{
  "hop_length": 160,
  "norm_position": "pre",
  "head_dim": 16,
  "width": 256,
  "residual_init": "none",
  "momentum": 0.95,
  "nesterov": true,
  "lr_schedule": "linear",
  "weight_decay": 0.2
}
Rows from block 2 of a small CTC audio transcriber, named by matrix and row number. Rows with one number belong to one neuron. Each number is 128 + 32 x the weight over its row's rms, rounded and kept within 0 to 255. All counts start at 0.
After each neuron's rows are labels from the 100 clips, of 14976, where the neuron reaches its largest size: "lies over" is the class under the peak. Only what is clearly more common there than usual is listed. The data: babble in 24 made-up languages, each with its own sounds, syllables and stress or tones, from a formant synthesiser.
# gate: MLP gate (model.blocks.2.mlp.gate.weight, 672x256), inputs 86-171
# fc1: MLP up (model.blocks.2.mlp.fc1.weight, 672x256), inputs 86-171
# fc2: MLP down (model.blocks.2.mlp.fc2.weight, 256x672, transposed), outputs 86-171

gate.467 [118 107 175 170 107 125  83 115  21 115 102 102  72 123 129 141 167 153 155 115  99 106 174 105 137 138 150 175 111  79  70 185 109  90 130 122 111 125 127 120  81 165 123  68 141 107 135 163 181 127 122 131 105 182 112 153 108 169 173 128 161 151 151 104  88 179 132 129 160 115 137 153 122 163 146 168 247 135 166  58 152  91 142 171 135 193]
fc1.467 [ 90  58 132 112  95  94  88  96  86 135 107  98 102 139 109 145 142 147 147 178 118  35  81  79  77 191 114 163 124  80  89 140  91 115 151  99 120  71 146 125 128 150 198 123 139 136 119 119 186 139 115  94 146 124 113 174  98 178 193 151 152 141 166 121  78 220 201 188 153 128 124 181 130 113 132 127 191 141 185 110  98 156 149 172 129 119]
fc2.467 [103 197 104 140 166 160 129 130 148 110 163 118 163 132 144 154 128 181  85 173 145 123 157 128 148 147 131  60 154 144 146 153 117 118 153 118  76 161 144 184 134  68 136 176 116 129  94 164 104 102 143 138 134  97 196 150 142 180 104 111  45 134 108  26 100 117 115 127 133 196 120 121 145 119 146  64  98 125 108 147  79 150 100 153  77 197]
lies over: /ɣ/

gate.596 [111 121 111 153 182 135 127 120 119 167 155  99 128 119 158  97 194 148 127 133  74 166 136 176  98 104 104 109 149 106 159 165  92 151 210 126 170  74  91  63 157 115 173 125  55 120 144 151 150 121 133 108 191 151 178 173 102 132 110 105 133 144 132 151 121  87 107 177 139 102 127 170 101  94 131 115 133  90 100 109 126 124 107 104  85 139]
fc1.596 [149 156 127 100 127 108 159 167 108  90  99 149 124  82  47 162  77  93 159 115 149  84 154 108 105 183  88 130 132 167 150 138  99 131  60 125 103 162 189 138 128 145 121 120 166 140 123 126 137 136  97 162  89 138 105  79 124 130 135 201 142 131 133 123 142 178 178  96 127 129 152 107 121 145  94 136  69 204 154 152 157 172 186 179 108 104]
fc2.596 [187 144 120 138 154 161 113 114 182 133 124 123  68 134 146 126 176 159 137  94 149 178 164 160 169 123 120 148 113  95  99 141 161 207 200 162  97 117 138 140 128 126 138 132 123 196  89 124 145 132 122  66 108 145 149  97 116 106 108  76 178 127  81 134 128  88 153 133 105 140 136  78 100 128 100 119 134 101 100 125 165  82 131 134 164  86]
lies over: /ɹ/

gate.515 [129  92 164  80 145 169 165 159  92 184 157 147 129 115 144 123 138  86 143 192 110 230  69 145 185  64 101 139 115 164  95 110 137  69 148 148  95 124  89 144 155 188 124 140 187  90  92 153 146  79 158 139 154  44 169 117 125 159  83 126 123 162 166 171 164 208 121 101  99 100 158 120 186 116 140 124 106  91 133 116  92 189 109 119  66  98]
fc1.515 [138 127 165  76 139 172 158 167  88 204 151 165 157 112 139 130 147  79 151 205 109 222  91 146 180  84  97 145  93 164 116 116 154  96 164 149  81 119  89 166 166 162 117 140 173  86  74 158 148  55 144 163 169  37 171  93 128 114  83 131 132 168 179 148 162 172 133  77  93 124 142 116 157 110 140 112 104  80 119 111 102 189 114 130  62 112]
fc2.515 [123 146 127 166 164  77  97  84 158 138 108 112 121 146  92 112 164 144  79 107 138  67 157 140  95 176 153 106 145 106 151 117  90 182  95 123 155 164 186 128 139 115 133 127  66 123 217  89 110 210 139 165  81 193  67 103  98 128 123 136 132  92 140 110 105 101 133 144 193 134  70 143  64 118 133 148 149 159 184  92 139  76 146 128 190 138]
lies over: /æ/

gate.148 [141  80 144 125 181 153 103 132 155 175 155  80 109 130 117 175  95 187 127  69 169 169 125  72  75 153 105 178  85 123 123  85  88 138 120 108 147  78 175 152 104 161 120 144 144 156 108 117 115  60 161  91 114 124 190 176 167 133 125 140 159 112 141  82 131  73 136 122 106 206 118 122 141  89 167 100  91 190 126 170 138 119 115 116 121 126]
fc1.148 [167 120  63 148 163  96 107 125 120 160 169 152 192 149 127  77 131 172  97  53  65 156 126  72 160 130  76 195 132 115  62  89 110 175 115  84 116 123 134 113 120 162 129 144 140 161  89  93 112 128 117 136 173 129 123 163 132 131 130 125 125 102 164 113 154  58 120  96 142 155 184 168 118  83 138  93 122 132  88 111 134 142 129 106 119  96]
fc2.148 [155  61 170  64 132 119 178 172 142 117 103 117 127 145 118 138  95 141 193 154 127 106 127  72 137 142 125 107 106 155 158  96 171  85 132 159 152  71  71 110 153 121 122 115 143 202 125 114 124 110  81  90 139  78 113 133 150 130 115  97 160  85 158 149  19 139 110 143 101  91 175  73 145 183 103  92 128 136 159 136 132 102 142  95 106 146]
lies over: silence

gate.521 [184  83  93 156  87 129 127 164 187 142  34 137 117 149 128 145  86 134  98 157 179  76 115 141 103 107 112 122 176 145 121 148 179 147 140 100 143 104 129  52 144 119 104 126 151 124 125 109  80 189 114 135 167 181  74 124 139 136 127 161 146 144 146 179 140 157 186 173 152 118 123 123 192  60 183 134  73 120 126 130 138 101 120 195 151 141]
fc1.521 [144  94  95 138  85 100 113 115 159  83 151 120  51 186 141 108  83 128 121  83 129 124 111 129 137 126 161 179 137 135 148 123  71  79 176  82 125 180 138 114 160 127 145  96 124 154  77 103 108 154 152 128  97 101 159 112  89 143 134 196  53 118 134  76  99 138 155 178  99  94 136 126 101 131 129  82  63 168 133 139 167  64 138 134 163  45]
fc2.521 [143  83  95 112 174  81 160 113 151 147 135 102 154 107 155 126 111 169 148 159 141  93 120 177 137 105 110 108 135 101 107 135 112 142 162 142 124 166 114 100 174 131 160 182  93 106 176 185 149 166 110 108 173 163  90  69  97 143 148 136 148 180 153 141  92 158 154 163 172 131 147 118 132  58 118 136 148  90 155 183  90  94 229 162 128 121]
lies over: /ɹ/

gate.388 [122 155 134  92  87 159 134 119 186  88 181  82 113 173 144  83  97 109 173 165 142 118  80  85 122 125 134 118 145 111 160 162 144 110 153 201  98 120  91 135 117 136 204 175 114 153 134 144 136 126 108 155 107 115 196  99 118 151 135 130 172 146  78 104 117  83 118  71 106 111 101 117  92  68  99 126 146 142 106  43 177 144  99 114 123 121]
fc1.388 [ 85 177 128 123 104 162 126 163 130 116 173 100  99 169 120  79 109 143 139 132 114 112  82 137  90 132  90 171 186  89 139 152 120 101 117 201  52 109  79 170  81  88 166 104 148 139 138 179 187 100 103 153 152  76 193 101 148 144 112 117 105 155  95 152 121 125 101 108 151  93 137 126  56  97 123 111 152 165 169  66 152 152  94 121 144 144]
fc2.388 [140 133  97 177 124 146 160 110  57 161 123 104 143 118 113 150 140 138 142 125 105 105 175 199 104  79 128  57  65 139  86 159 133 143 107 134  93  97 131 169 149 135 115 182 146 104  87 123  64 134 201 108 116 161  58 144  96 150 155 175 116 124 214 136 142 110 189 190 133 141 128 123 140 182  98 174  88  82 162 119  90 122 159 106 118 157]
lies over: silence

gate.269 [113 100 108 107  98 133 105 164 133 148 143 103 165 191 107 249 124 164 134  99 133 163 165  52 111 124 121 137  96 131  78 147 131 137 136 120 115 129 134 138 127 185 140 122 130 166 113 194 106 102 138  96 161 146 102  33 115 151 140  93  92 131 140  80 145 168 109 150 137  66 112 107  65 122 107 167 173 157 106 100 173 102 149 104 209 130]
fc1.269 [122 198  94 116 159 185 119 114 139 120 126 150  92  99 151  31 140 131 106 174 116 101 150 202 187 166 107  95 161 152 136 125 132  90 140 117 118 163 118  82 125  81 179 165 153 125 125 113 192 136 142 123  98 120 116 151 140 108 150 130 144 104 162 163 130 108 180 118 151 169 156 177 149 124 160 107 113 119 125 176  75 132 131 174  39 139]
fc2.269 [106  78 126 111 131 123 152 152 127 127  93  90 161 112 142 170  97 121  94 116 107 209 135 113 120 111 127 129 110 108 121 141 148 143 120 118 163 149 124 111 147 124 133 147 131 129 115 189  70 214 111 117 148  86 141  70 113 139 142 115 112 140  86 100 139 150  53 156 124  78 110  98  84 118 119 151 176 158 134 158 150  85 143 121 182 115]
lies over: /æ/

gate.229 [ 84 124 132 141  86 140 126  91 162 166 135 201  72 173 109 147  88  97 128 132 151 143 196 125 156  78 138  88 151 102  97 122  90 135 149 166  97 113 122 121  41 178 181 159 156  91 124 163 126 135 111  92 149 128  68 120 128 158 102 183 145 177 124 121 127  92 148 133 130  67 139 144 110  96 161 144 161 129 198 116 137 177 164 185 138 151]
fc1.229 [151  97 115 156 112 174 187 140 179 175 127 190  92 156 101 103 134 143 161 101  76 145 129 129 171 135 150 128 105  71 174 149 125  86 121 150  84 118 142 104  47 156 160 159  55 107 100  84 137  76 149  92 111 112  93  57  51 153 113 160 162 171 141 126 133 145 154  98 126 135 143 137 143  87 122 140 138 128 200  98 122 168 121 178 123 159]
fc2.229 [141  83  83 134  99 135 116  91 166 149 111  95 128 137 165 181 123 125 138 188  93 140 167 135  96 115 174 153 130 156  91 152 110 148 129 104  75 176 115  70 134 156  98  97 117 168 132 174 106 150 147 205  86 100  98 113 159 118 144  79 109 146 112 109 175 138 109 148  79 143  96 118 116  97 157  50 110 136 101 128  30  88 100 141 109  98]
lies over: /ɣ/

gate.609 [114 133 163  64 144  95 112 136 114 112 139 105 122 125 161 103 139  79  93 188 123 163 134 155 116 120 101 136 129 169 116 101 127 167 176 153 102 171 115 166 101 116 160 174 134 157 110 131 112 182 115 117 140 174 110 118 145 125 131 125 168 145 137 132 158 154  92 148 166 143 167 146 142 212 118  95  88 124 116 134 122  82 129 135 144  72]
fc1.609 [122 126 144 109 123 114 152 180 122 132 188 105 149 173 122 189  79 108 152 117 100 163 120 161 155 160  68 103 136  98 120 149 116 109 146  71 155 109 117 114 103 123 166 135  64  75 105 112 131 125 167 134  98 122 149 131 127 110 143  85 123 113 115  93 190 135 129 162 121 135 104  73 112 114 150 157 113 103  68 161 160  85 142  42 141  56]
fc2.609 [111 114 126 164  63 161 155  79 111 157 116 145 153 162 107 150 103  85  48 189 164 134 101 132  96  95 189  92 165 153 168 118  81 147 136  97 139 161  85 121 130  81 173  73 174 105  97 142 110 151 126 125 122  94  76 103 121 143  86 134  68 143 137 128 100 123 108  99 141 117 161 166 171 112  98  58 115 162 124 124 115 108 150 150  97 152]
lies over: /æ/

gate.52 [186 195 119 121 117 166 108 153 169  78 142 153 104  86 142  93 101 149 150 170 130 111  91 192 138 113 123 108 132 137 140 167 165  90 112 153 127 154  73  81 102 151 147 175 122 166 147 108 149 131 101  78  94  81  98 135 127  84  73 163 152  95 129  87 144 122 170 141  86 175 118 118 153 141  88 116 138 115 165 124 125 119 173  90 118 204]
fc1.52 [ 93 117  97 154 140 128 138 160  97  81 118 135 142 106 182 179  93  81 148  90 133 107 114 106  93 145 131 105 127 116 117 117 117 168 101 125  83  99 122 112 139 127 171 174 158 111  80  75 132 154 163 123 153 102 133  50 178 138 130 111 111 154 170 139  98 124 151 115 150 120  96 171 146 116 183 171 136  71  85 157 100 163  84 148  62  67]
fc2.52 [183 130  69 151  90 111 124 132 161 112 137 182 130 114 151 114  93  86  96 153 177 183 163 166 121  89 167 172 146  99 135 110 132  55 177 116 152  97 171 129  94 167  74 141 122 130 148 131  97 152 175 141 142 160 112 117  84 132 128 133 137  77 162 113  88 154 118  89  64 119 156 112 132 119 122 131 170 166 139  87 138 134 180 161 159 139]
lies over: /f/

gate.429 [106 100 135  94  61 104 115 162 117 100 186 111 121 105 194 132  82 127 138 102  95 159 102  89  71  91  86  73 107 153 145 148 125 114  92 155 108 131  77 114 157 159 110  96 144 189 136  80 114 179 133 114 106  91 143 122  97  74 135 140 139 161 126 122 133 141  99 159 135 129 113 153 150 174 134 116 158 101  90  78 113 198 158 151  65 181]
fc1.429 [150 173 104 135 167 166 157 118 162 139 101 123 156 120  79 124 121  75 160 122 139 115 130 128 134 132 182 161 161  47  92 123 148 117 132  91 108 148 136 118 168  93 157 113  76 108 163 115 129 123  92 135 140 149 151  65 210 177 124 148 148 100 136  87 130 161 167 113  91 160  97  91 106 114 114 154  81 145  92 141 163  52 119 110 175 134]
fc2.429 [ 96  49 171 199 119 105 147 180 105 164 138 116  75 132 136 141 161 136 116 160  94 119 181 153  62 151 127 130 151 184 164 107 147 120 114  96 103 103  85 154 159 121 151 126 138 144 100 131 107 100  94 165 123 114 139 129 141 136 139 122 131 126 171 164 150  84 148  93  89 109 119 202 154  63 152  86 143  87 173 133 112 146 171 118  81 112]
lies over: /æ/